Rows from block 3 of a small image classifier, named by matrix and row number. Rows with one number within an expert belong to one neuron, the router's apart. Each number is 128 + 32 x the weight over its row's rms, rounded and kept within 0 to 255. All counts start at 0. After the name is the row's rms in percent of the matrix's.
After each expert's rows are labels from the 100 images, of 14976, where the router gives the expert most weight on average: "colour at peak" is the nearest of a few named colours to the mean colour under the peak. Only what is clearly more common there than usual is listed. The data: numbers of one to four digits printed on busy colour backdrops. In brackets: how many of the 100, against the usual share in percent.
# router: router (model.blocks.3.mlp.router.weight, 16x128, trained with AdamW), inputs 0-127
# gate: expert gate (model.blocks.3.mlp.gate, 16x128x128), inputs 0-127
# up: expert up (model.blocks.3.mlp.up, 16x128x128), inputs 0-127
# down: expert down (model.blocks.3.mlp.down, 16x128x128, transposed), outputs 0-127

# expert 11
router.11 100 [ 91 136  93 118 141 140 165 115 131 118 145 138 159 106 139  74  75 112 121 170 122 139  65  97 147 151 151 110 108 116 136 108 123  70 160  81 139 123 139 113 146 119 133 111 205 124 148 163 106 100 194 205 137 143 115  79  97 172 125 163 115  85 104  99  87 114  69 117 114  68  97 104 157 166  78 152 151 155 152 120 143 140 124 182  91 127 176 130 156 140 132  92 139 147 170 191  82 123 157 106  93 122  92  54 200 168 152 105  99 113 122 155 108 149  70 140 150 148 158 131 108 111 101  57 168 167 155 112]
gate.0 100 [147 164  86 130 169  91 162 189 180 101 143  71 131 163  93 118 120  56 124 162 133 148 111 142 100 119 124 130 152 174 180 124 142 155 140 119 102 161 103 170 143 103  96 147 141  81 160 118 157 119  94  72  64 112 145 103 224 144 123 122 124 146 176 157 131 131 127 172 112 124 170 122 159 188 127  94 115 104 138 157  90 142 108  93 120  52 115 142 111 140  82 158 150 139  95 105  84 156 169 121 119 136 115  67 119 148 105 121  83 130 122 135 106 124  79 132 106 122 165 146 126 153  76  96 137 208 183  60]
up.0 103 [124 207 184 140 116 168 176 131 188 125 134 104 138 176 160 174 112 101 147 119 108 151  81 152 143 142  98 140 122 117 124 151 155 170 194 106  60 160  60  85 103 147 163 142 110 124  60 148 100 193 127 112 160 117 130  78 111 159 132 154  78  74  94 136 103 157 115 148 157 162 161  51 138 103 183  78  93 142  60 134 159 129 124 111 153 144 109 149 151 150 106  83  88  70 127 140 167 120 169 106 153  84  94 188 105 129 163 126 123  98 138 115 112 142 109 115 124 125  90  99 103 123 169 115 127 153 123 117]
down.0 113 [150  82 165 111  93 119 116 134 160 143 128  76 144 122 147 191 143  59 150 113 144  86 173 122  98 180 169 158 164 154  89 166 141 174 119  88 151 110 156 191  94 143 146 116  63  74 124 125 135 144 165 133  50 145  98  91 109 126  86  90  88 104 119 137  51 119 132  73  74 130 138 159 157 163 152 148 120 136 178 170 135 113 173  89 128 166 152 148 177  85 111 119 125 141 174  78 139 142 130 109 120 139 191  88 131 148 109 146 158 148  94 117  73 148 101 106 149  83  74 143 148 115 180 126 132 156 126 108]
colour at peak: brown (66 vs 25.3)

# expert 1
router.1 094 [112 135 108 149 145 129 172 108  98 157  87 138 152 184 138 100 159 139 134 142 125 116 116 132 115 177 127  96 161  74 162 122 110  87  76 101 163 183 156 130 106  94 175 154 148 115 108  90  89 110 181 169  83 138 152 100 105 157 118 162 164 127  84 152 162 173  84 113  98  81 125 207  89 150 126 175 154 126  82 173 152  68 180 148 120 139 102 128 109 113 167 128 117 178 152 181 133 173 116 211 109 116 125  94 138 155 158 181 122 117 122 121  79 105 105 165 121 136 140 106  97  63 104  59 165 154 149  98]
gate.12 089 [102 155 146 101 152 117 112  93  86 142 136 136 126 138 153 104 143 116 140 139  73 106 155 134  57 158 116 118 133 151  78  93 136 175 188 136 149  70 168 110 162 120 118 158 142 109 126 118 146  80  67  92 126  91 189 101 107 142 203 163  84 148 143 155 123 137 142 153 124  91 114 140 152  97 123 180  87 159  97 121  70  78 126 175 130 151  93  83 100 202 133  87  95 139 111 145 163 119 208 123 152 180 146 113 183 148 148  96 118 102 116 145 150 111 218 136  60 156 104 124  79 139 115 116 135 151 111 114]
up.12 096 [ 98 189 123  92 111 126 102 115 113 104 129 136 126 157  97 124 110 128 113  78 119 123 151 189  73 161 115  83 121 153  42 162 153 124 104  98 167  84 138  81 177 130 140 108 128 155 133 124 132 100  83 149 165  97 107 127 103  82 156 117 149 175 128 141 137 156  89 124 115  50 123 190 162 115 192 165 107  85 117  69 153  97 119 175 178 109  47 123 134 146 138 117 179 158  88 137 142 163 192  74 172 132 114 124 138 133 117 141  68 174 131 133 154 122 155 139  83 131  74 155 132 166 129 170 155 143 170 131]
down.12 094 [ 96 175 135  95 177 170 147  73  51 168 102 148  90 108 190  86 191  97 143 150  92 207 143 147 176 128 142 109 163  93  92 129  78 177 113 119 163  80 146 156 180 139 109 114 146 184 162  95  97 139 132 143 143 128  61 137 171 113 115 144 133 145 166 117 107 120  72 168 133 160 156  92 130 126 169 120  92 127 155 116 107 154 133  98 134 122 150  81 133  73  88 120 136 143 136  95 116 169  89 138 131 137  96 127 118  86 173 186  67 101 141 140 114 105 118 114 127 169 106 136 102 114 157 135 169  69 169  89]
colour at peak: black (40 vs 15.2)

# expert 12
router.12 111 [120 138 138 131  99 149  85 185 106 197  92 111  85 145 140 161 133  97 130 130 118  96 134 120 103  99 107 119 153 141 172 124 148  75 141 154 131 143 159 137 135  92 130  88 188 119 159 112 188 101 181 160  91 120 150 113 133 155 111  77  99 117 131 168  88  76 151 114  62 123 173 141  78  99 158 101 202 150 164 133 151 173 108 180 156 162 152 133 131 121 116 119  77 211 132 156  80 146 151 111 123 131 146 158  76 136 119 129 111 115  46 157 171 192 109 169  99 158 153 163 127 118  88 115 166 162 181 151]
gate.8 091 [151 118 103  25  74 103 136  96 197 137 167 151 173 132 130  75 155 112 119 120 134  92 166 127 124 122 162  99 121 152 135 160  52 134 117 121  39 118 129 117 145 146 126 150 144 110 162 111 118 162 154 154 128 101 114 159  86 117 127  81 163 156 172  93  48 130 114 111 130  83  95 165 164 144 162  96  71 145 139 135 112 124 109 149 174  95 217  92 175 208 148 165 167 115 157 114  96 132 124 149 128 128 107 129 182  98 158 142  91  75 159 141 171 104 113 112  99 137 144 110 130 116 112 119 108 137 156 124]
up.8 084 [126 125  91  93 111 135 140 137  89  97 193 119 109 139 169 105  87 103 161 121 138 169  82 148 169 104 129 182 116 165 129 107  70 122 168  77  95 173 159 156 116 146 127 128 157 167  89 172 140 124 102 110 199 149 177 164 109  86 168  82 183 130  85 154 182  66  84 100 149 140 149 118  63 107  93  72 125  95 151 155 139 151 151 140  83 136  87 105  64 126 131 140  76 138 173 113 147  96 172 107 109 132 122 107 123 135 142  97  71 143 112  85 143 120 117 130 182 119 162 100 139 182 155 170 160 139 102  85]
down.8 079 [ 94 141 138 113 180 140 129 146 157 131 160 113 157 105 127 135 151 155 149 130 145 123 131  99 140  89 103  71 149 101 104 128 110 205  97  64  82 121 116  85 103 188 133 137 103 144 158  90 129  91 119 122 112 109  65 133 134 109 100 130 121 156 154 178 132 169 119 125 103 177  93 159  73 178 104 140 104  74 129  73 155 162 172 220 139 127 111 133 119  78 136 172 133 147 168 159  69 125 140 177 144 118 110  98  91  95 166 127 129 137  82 151 209 213  56 154 153 152 150 112 142 120 112 142 136 146 126  90]
colour at peak: white (61 vs 10.4)

# expert 6
router.6 102 [ 91 123 133 129 162 147 102 136 126 154 156 158  99 130  96 139 187 140 124  62 111 127  80 149 188 101 177  59 100 101 129 150 123 107 114 159 144 100  83 170  88  86 114 108 148 146 191 112 115 103 170 109 118  95 161  84 165  40 111 192 106 120  92 137  95 147 178 127  83 130 112 141 136 153 150 120 207 136 127 135 144 142 135 168 112 159  85 104 117 162 103 142 144 169 119 178 124 102 210 134 175 123 165 110 136 111 166 114 124 150  57 117 154 139 108 205 155 123 114  64 107 122 115 120 109 118  88 103]
gate.0 102 [110 150 170  88  77 164 151 145 149 120 119  89 135 112 214 141  94 111 108  86  89 120 121 119 145  95  72 155 107  88 153 131 150  95 151 113 167 120 142 224 139 131 136 113 141 160 104 174 185 121 176  86 136 154 129 116 160  88 139 162 133 149 138 100 153  88 182 109 121 134 159 151  88 125 110 130  98 154 185  90  88 109  82  72 125 168 104 169  89 137  98 108 131 145 170  83 141 133 121 144 149  94 128 180 128 126 129 125 213 135  47 114 127 159 137 176 129  91 133  66 121  98 168 161 113 161 159  88]
up.0 099 [174 118 139 137 116 123 119  83 124  91 156 130 135 163  40 143 122  90 157 150 137 117 108 113 164 192 176 137 194 122 102 118  75 168 132 137  83 112 146 113 121 177  80 128 134 184 108  90  82 127 127 123 123 204 121 111 105  75 123  99 138 130 139 159  72 143 139 135 145 130  79 149 141 133 165 106 126  83 119 164 105 135 164 164 158 107 168  93 181 133 147 149 123 211 140 168  72 132 144 141 120 150 150 130 109 127 183 133 143  80 140 144 126  75  76  22 147 144  86 146 125 164  93 101 119 141  87 122]
down.0 104 [125 105 200 143 175 123  91  88 110  65 158  94 169 145 124 103 137 124  64 129 112 122 191 122 151 103  79 162 156 184 149 194 126 150  85 123 140 100 137  87 149 138  92  85  73 129 122  98 105 124 154 178 158 148  76 135 111 127 113 122 139 173 145  81 154 152 118 162 101  74  96 207  95 172 133 164 163  92 140 130 174 106 201 167 137 133 141  80 107  98 123  62  97 106 161 140 127 146 115 129  98 161 109 134  86 143 125 160 145 157  92 138 188  76 113 102 134 100 122 100 139 101 104 192 119 137 136 129]
colour at peak: pink (47 vs 18.7); white (34 vs 10.4)

# expert 3
router.3 101 [133 161 109 124 157 111 109 115  94 148  68 156 136 158 139 121 118 123 129 120 121 138  97 146  81 135 129 150 116 100 173 113 131 161 125 152 126 120 129 133 111 126 134  78 183 136 123 121 146  28 121 119 110 112 109 104  88  99 129  98 117  74 147 186 105 122  47  65  71  99 124 122 229 114 187 111 129 142 145 129 108 100 136 136 152 191  90 156 169 159  93 169  82 104 151 115 142 112 163 121 113 117 106  71  63 167  96 152  98 129 113 104  91  88 115 193 122 167 103 172 118 104  75  90 167 128 100 182]
gate.4 104 [130 140 130  65  71 122  87 157 226  76 153 102 115 155  82 102 102 136 173  93 124  93 122 178 143 146 100 185 144 155  65 124 105 101 122  67 129 172 108 126 178 111 122 165  87 125 130 166 112 110 154  82  88 128 114 132 122 139  78 149 127 123 122  92 182 119 182 122 105 140 100 155 180 166 164  92 124 151 152 138 137 109 138 104 139  80 129 142 128 155 154 109 103 155 115 161 125 107 135  72 182 165 180 125 114 139  86 143 175 162  85  71  94 131 106 133 154 135 144  81 158 176  76 167 180 103 105 108]
up.4 106 [106 107  71 154 115 191 112 105  96 183 134 115  92 122 172 164 149  92 122 113 139 203 124 105 145 125  95  99 131 117 142 151  78 117  83  69 158 164 157 123 123 140 148 159 116 127  78  64 124 157 159 124 164 141  76 133 147 121 121 126 125 184 129 131  96 135 118 138 154 109 179  69 142  92 121 149 110 120 104 128 182 134  85  96 130 141 138 149 206 184 116 112 157 161 196  73 153 104 117 138 167  69 141  99 152 102  92 104  83 114 149 187 131 101 126  69 145  80 177 119 160 177 171 124  88 162 114  96]
down.4 098 [131 105  69 165 148 116 122  88 113 157 112 166 133 163 104 139  91 123  77 159 120 148 136 139 142 129 142 191 101 118  95  93 146 127 102 138 129 148 182 108 102 113 131  59 134 170 175 189 104 167 131 210 117 222 168 114 135 130 146 128 100  69  99 137 117  73 108  52 168  93 125 144 119 146 153 113 128 152 141 145 131 167 123  91 123 129 139  94 178 153  97 149 180  80  80 181 110 134 144  74  79 108 157  95 175 109 164 105 134 132  97 156 129 116 149 103 150 103 125 121 126  75 161 146 163 146 162  57]
colour at peak: black (72 vs 15.2)

# expert 7
router.7 091 [102 118  83 147 130  91 131 139  40 104 135 130 147 169 115 138 153 184 144 189 123 114 102  70 107 103  75  84  47 101  86  79 134 133 126 113 139 140 110 159 122 144  82 165 180  95 128  70 121  95 150 163  76 114 155 140 137 152 102 117 121  94 114 119 142 131  88 107  97 105  68 147 114 193 129 144 169 160 160 160 131  93 144 199 144 159 167 125 138 133 138  89 147 128 123 139 109 100 139 122 122 143 132  46  86 162 122 203 125 142 147 168  75 134 130 192 142 161 136 148 155  97 163 115 162 108  86  92]
gate.12 104 [127 108 146 153 125 162 159 169  95 129 118 128 113  99 104 105 123 154 123 107 144 153 156 148 145 110 121 142 118 198  88 151 102 149 165 140 166 127  91 128 134  96 104 146 124  98 108 109 121 118 110 104 163 160  70 139  51 124 140  82 124  90 136 120  77 190 154 160 150 119  63  46 105  85 170 126 174 117 145 173 162 105 106 144 150 159 119 185 169  90 113 135 144  83 141 118  84 117 112 169 113 162 184  69 141 116 139 141 157 149 136 177 157 195 112  81  80 103 141 163  97  70 163 195  68 145  85 122]
up.12 110 [107 123 120  95 112 139  91 194 115 109 136 110 144 149 185 157 167  58 145 124 174 133 121 139 131 117  81 143 175 142 167 137 119 175 134 123 107 159 127 100 110 128 167  89 133 155 180  97 116 170  61 142  71 131 137 124 114 138 168 117 121 125 189 139 103 136 121 101 126 148 184 152 182  70 153 106 109 125 138 116 112  98  71 148 121 126 157  77 106 125 103 140 149 148 138 151 197 123 188  70 137 128  83 133 156 134 117  35 103 100 122  26 120 171 177 111 127 122 109 115 199 163 122  97 120  99 145 123]
down.12 111 [121 140  95 158 154 115 151 148 131  98 159 191 179 184 173 141 131 127 125 150 152 136 141 154 121  91 133 182 166 191  95 210 129 127 117 101 171 117 128 176 119 142  70 129 122 103 123  99 100  78 144 172 110 107  54  88  52 149 132  89 162 105  82 104 136 133 142 148 112  83 113 171  85 136  93 184  78 117 156 101  73 147 150 117  86 106 103 157 117 150 153 121 171  92 191 128 159 107 105  89 155  94 166  95  75  98 132  95 154 154 141 132 153  93  81  75 137 141 135 172 102 140 124 117 126 153 168 128]
colour at peak: brown (56 vs 25.3)

# expert 13
router.13 105 [159 146 117 141 171 141 161 156 167 192 144 135 107 110 135 124 149 110  96 157 135  67 122 135  83  70 101  63 121 158 126 164 135 137 154 100 141 125 121 113 101 116 121 120 143 126 137  91  77  94 120 192 113  87 123  87 132  56 107 205 211 106  59  79 134 137 128  97  89  90 116 163 148 153 137 131 116 148  98 152 123  72  98 175 146 120 150 103  95 102 119  89 137 115 118  59 158 150 128 163 145 139 153 105  88 131 116 127 141  67  81  77 147 118 115 136 111 156 100 172 141  81 126  44 113 114 164 175]
gate.0 082 [127 179 151  71 156  90 151 117  77  98 110  80 106  83  80 187 110 122  97  98 135 105 121 166 137 135 196 160 203 160  99  66 133  95 150 166 105 127 138  48 157 132 104 117 142 128 124 148 133 120 123 177  75 200 142 128 124 139  93 179  77 130 140 183 143 196  84 175 129 133 105 167 118 128 103 122 104 100 111 131 147 119 138 129 146 158 113 181 119 159 135 143 135 128 135 149 106 151  65 135 155 108 146 106 112 119  95 159 105 120 127 152 160 190 166 109  69  73  71  93  88 113 134 155 131 162 126  90]
up.0 094 [111  90 154 120 110 105 123  96  87 122 148 104 114 110  99 125  97 156 103 119 137 110 159 179 115 201 151 109 107 110 132 139 149 123 127 125 116  99  84 124 191 184 176 146 141  96  71 181 150 127 153 110  90  52 100 154 114 127 143 128 205 103 100 106  67  47 139  79 124 205 116 159 137 174 196 150  99 119 158 104 136 120 150 220 134 122 104  92 124  91 105 141  74  88 151 105 165 134 140 109 156 169 135 128 112 129 190 179 128 119 117 137 114  85 116 159 126 161 133  80 106 169 138 150 103 145 132 111]
down.0 069 [187 169 126 102 105  83 118 194 124  69 125 144 158  82 137 119 148  70 171 133 134 134 162 151 161  91 169 138 127 131 112 144 110 129 124 100 102 135 139 139 167 129 155 134 144 145 133 152 144 143  83 175 145 181 114  63 112 131  81 157 145 180  38 144 159 172 133 104 151  95 102 113 132 189  73  64 162  91 132 138 129 120 105 190 144 142 147 115 110 100  78 118 107 121 124  57 112 119 130  95 177 103 157  81 133 186 181 137  86 138 132 111 152  91 129 137  96 139  86 182  66 133 151 136 164 159 114 173]
colour at peak: black (57 vs 15.2)

# expert 4
router.4 098 [ 52 115  81 160  84 141 121 102 136  95 131 133 152 152  68 108 150  89 148 119 135  74 138  85 112 127 119 138 138 141 153 150 117 144 123 122 103 143  78  80 192  50  94 161 204 116 177  50 143  72 182 126 128 120 127 125 106 100 109 102 139 121  88 152 128 168 145  99 153 122  92 165 147 133 154 157 161 184 132 145 137  64 152 139 143 111 101 131 116 136  76 151 103  83 112 145  47 106 138  45 107 129 122 100 131 119 161 119 166 121  71  99 116  83  95 103 137 130 154 135 100 100 149  80 148 115 138  80]
gate.4 102 [114 115 146 112 133  52 154  91 123 134 140 153 121 154 152  66 124 134 115 145 136 127  98 195 172  81  92 121 155  96 127  65 133  74 146  90 128 158 176 129 136 104  94  87 110 129 145 193  98 134 172 145 137 143  71 171 143 127 110  91 122 158 141 126 187  77 105  90 139  94 146 124  87 112 120 143 129 123 143 115 117 127 138  90 164 144  78 110 193 128  94 117 164 167 108 156 178  90  95 161 111 116 154 166 132  66 117 146 129 145  96 197 200  69 193 120  71 163 119 163 141 171 140 162 129 158 115 165]
up.4 108 [112  70 131 147  88  60 135 138 150 157 127 131 148 134 186 124 146 121 123 148 165 141 171 161 101 151 101 138 150 104 141  93 140 118 111 163 122 126 171  50 148 144 136 101 146  87 153 188  81 135 129 128  75 169  70 117  99 152 108  77 114  67 164  87 145  25 103 116 111 118 136 103 159 145 138 132 145 138 144 153  46 112 114 137 163 132  87 180 157  40 149 121 142  96  95 122  92 132 132 190 114 140  86 140 109 120 104 150 143 151 150 153 153 107 149 151 144 200 145 122 132 161 176 166 119 167  93 161]
down.4 110 [113 138 161  95 143  86  73 127 124 102 119 202 140 155 118 171  76 115 120  94 123 100 102 174 117 132  96 141 160 100 156  73 151 129  88 143 133 154  85 114  62 118  76 129 105  50 125 166 163 146 161 185 150  87 163 105 184  95 134 127 175 143 111 122  84 152 146 135 143  84 158 135  71  87 155 104 141 134 139 115 151 135 176 123 135  97  97 125 101 180 115 170 148 105  80 139 176 181 124 145  99 144 144 140  98 153  81 135  92  96 175 173  86 141 112 134  82 139 155 185  97 116 164 174 177 145  91 172]
colour at peak: white (27 vs 10.4)